{
  "model": "image classifier",
  "dataset": "numbers of one to four digits printed on busy colour backdrops",
  "train_examples": 147500,
  "image_size": 48,
  "crop_scale_min": 1,
  "horizontal_flip": false,
  "targets": ["length"],
  "num_classes": 4,
  "arch": "swin",
  "norm": "layernorm",
  "norm_position": "pre",
  "activation": "swiglu",
  "mlp_ratio": 2,
  "head_dim": 32,
  "fused_qkv": true,
  "bias": "all",
  "qk_norm": false,
  "parallel_block": false,
  "inner_norm": false,
  "moe": "top_k",
  "drop_path": 0.1,
  "num_experts": 16,
  "moe_every": 2,
  "expert_mlp_ratio": 1,
  "experts_per_token": 1,
  "shared_expert": false,
  "patch_size": [2, 2],
  "depths": [2, 2, 2, 2],
  "widths": [64, 128, 256, 512],
  "mixing": "mixup",
  "loss": "cross_entropy",
  "residual_init": "zero_last",
  "optimizer": "normuon",
  "muon_scale": "match_rms_adamw",
  "lr": 0.0078,
  "momentum": 0.95,
  "nesterov": true,
  "orthogonalizer": "newton_schulz_5",
  "adamw_lr_other_params": 0.0018,
  "grad_clip": 0.5,
  "steps": 5400,
  "batch_size": 192,
  "epochs": 7.0,
  "lr_schedule": "cosine",
  "final_lr_fraction": 0.1,
  "warmup_steps": 270,
  "weight_decay": 0.04,
  "adamw_weight_decay_other_params": 0.01
}
Rows from block 5 of a small image classifier, named by matrix and row number. Rows with one number within an expert belong to one neuron, the router's apart. Each number is 500 + 40 x the weight over its row's rms, rounded and kept within 0 to 999. All counts start at 0. Numbers have three digits each.
Before each expert's rows are labels from the 100 images, of 14976, where the router gives the expert most weight on average: "patch colour" is the nearest of a few named colours to the mean colour under the peak. Only what is clearly more common there than usual is listed. The data: numbers of one to four digits printed on busy colour backdrops.
# router: router (model.blocks.5.mlp.router.weight, 16x256, trained with AdamW), inputs 172-255
# gate: expert gate (model.blocks.5.mlp.gate, 16x256x256), inputs 172-255
# up: expert up (model.blocks.5.mlp.up, 16x256x256), inputs 172-255
# down: expert down (model.blocks.5.mlp.down, 16x256x256, transposed), outputs 172-255

# expert 9
patch colour: white
router.9:510428480574571516515522493453522515490495436536450508488516520523532505443455519517540524483497479562564541512435533494532589559489540485520536500474476520445471479444550502505507517540541570509532509498510497489488433452550566514581531532485487526512
gate.16:506469526479458546497526485458522464459538423512479486584514504492478550450494544457468410518532469507445491434480488549515558538505484536447542507434547490540541559470372466415474498475529517536486538533416550498536528488490566489483491543543438493580
up.16:549423551470530660517561536478486464523572441421500532566559582487504561562495494487519481501492492483444499474457447538486538503548459555498583506422499517546479537541389466452472480490511471559458543496524484458497493588519511566500490471568472506565
down.16:488518515478451520555472525520554465552536460530582481494416520520514513461509522515438435536497462500515455469496466508514502514499532557478435484513439543487475470497561566464486406471503498514460517535504456496485565534458468480442429561532466515460
gate.17:472592491491482494550491422465432504518456494502507537511500514413538497545499509503528443405500490553502503504420516562505533548530528484450467519572534496501458514473465556465480501500518523521505479515513503475468531446481470511510521388497473439538
up.17:515458487499552500507453503467536552424620565458535494496528469533434560509508455505505485584495540418495482484586430516502477525493525526544519416475523501561512510484502496575496520489483416552464508550498463516552482493491508459468506528535493540490
down.17:456473450515458504582508406467498523523460510466472493436513436400531523464384520491521506454445561563552446449513458515537528451479511519525513485544570520490475555558521556490537496550492553468352483517450487502446473535552520434519488534486484502469

# expert 11
patch colour: grey
router.11:527416506532564587531427424457500475452498478456440507472576574465517570541517466542487541525483532450483533544429492508522419497439508422526511483464469567452545508508462499490535518504524496563505493475494514506527496454483466546505526527491450434563
gate.16:509501552483519480533529515545490561594459450493547582467511551505470469499484477463551456509534423478533484559580523482504460456490481555473505503497503482447465528548539478589484520515474454490496482492432549471451517491464518567496500479500496516470
up.16:533475492538466465541571423514528553476520502549481467493474501559506509513549489494481499553482509536472507561457422541441522564464487464504464469545549503538494499477508499472478520500569532488591458460569431581496522544493447527454483512507471492467
down.16:430472503392444543500476511528534500467397467555540521512430492546541477457574468549494559455568533496458537495535480438501517447497503457478441453501542479492417487518537530474542442465450583488458503529478405484467473489507517479579578535470501453473
gate.17:503469526534517469459533430534530450501438476474506565440459530493527478534422550459563377549527545526558561502500568508468513549552508531486467513425530478398432479577511503467483546495542461490463485498486498487484482500508486541414521589539495523522
up.17:498432491482451551500504479546455534422565557468485489499527459547486415486615467423545527526522400505522514480504532503544473507496500582519469496503501587455505468507472510452442473470409578467493492564529439556506513510523535522537503511462486515534
down.17:511489546508481471526526547463513424486461477456542520492504515434501517551455497576497547544545460483444481458444477510472478482460456504469483502492534456507521480438538401497451478492529529489458540459455551453517491506584506576499469513413524542443

# expert 2
patch colour: black
router.2:446392477481507518525428423496521469490506543468465487512568530468477552539474469486486522527509524480475508479492479470476497551526473417492526509487512487528551523502558499495546553523459504506560474462508494452541452490460482560519527497420522503487
gate.22:505491514465458533523484469520580491537615467547435541527502549481500437520518526488524561483546469404527480511464481477427597506571449495546468488509480559585465564517460511493492503470540459491486531563494496510494480494497498485499530497462441489428
up.22:389491492469465563543462450499507418523533484530463559516462533502464435532497513494476510421506515521585530508484477492436579512523476495542507514510463470541438528530459483517453577453499480527484544467543463531430484443472428592521526508552490500509
down.22:492435580448473426530515490543475511499464471546592569460513519440536442448466537505522480543505457575503502497436576505394535521543578556520568423562512481486469493476523503425522501445495525469495488443525500459425494504460499524476520513561520510521
gate.23:473489493500467485444535500492539496468566526560485535469465503467471490550516435563497524496478432545486483537518527459476468499488484528524480514637535460496432523534520475436533471510519414490462555431518563483405518533485477578512535525513451554540
up.23:475416503481481474493501560461550535476576537561456552470489504561514494482563477445397533510539464542501512547495523451557476517485574500467478493407414454499481616516497545455536415495464495469479440495490550464464505506532472548532521508546487497551
down.23:489492533583460502503527459560437477518493512485460523505474449541505622517539488516483535497499524528449487556489552570498479552554510508485478415552516589447554449498540543529412526449497483512520460540526515532524499464431495563449484534519470505461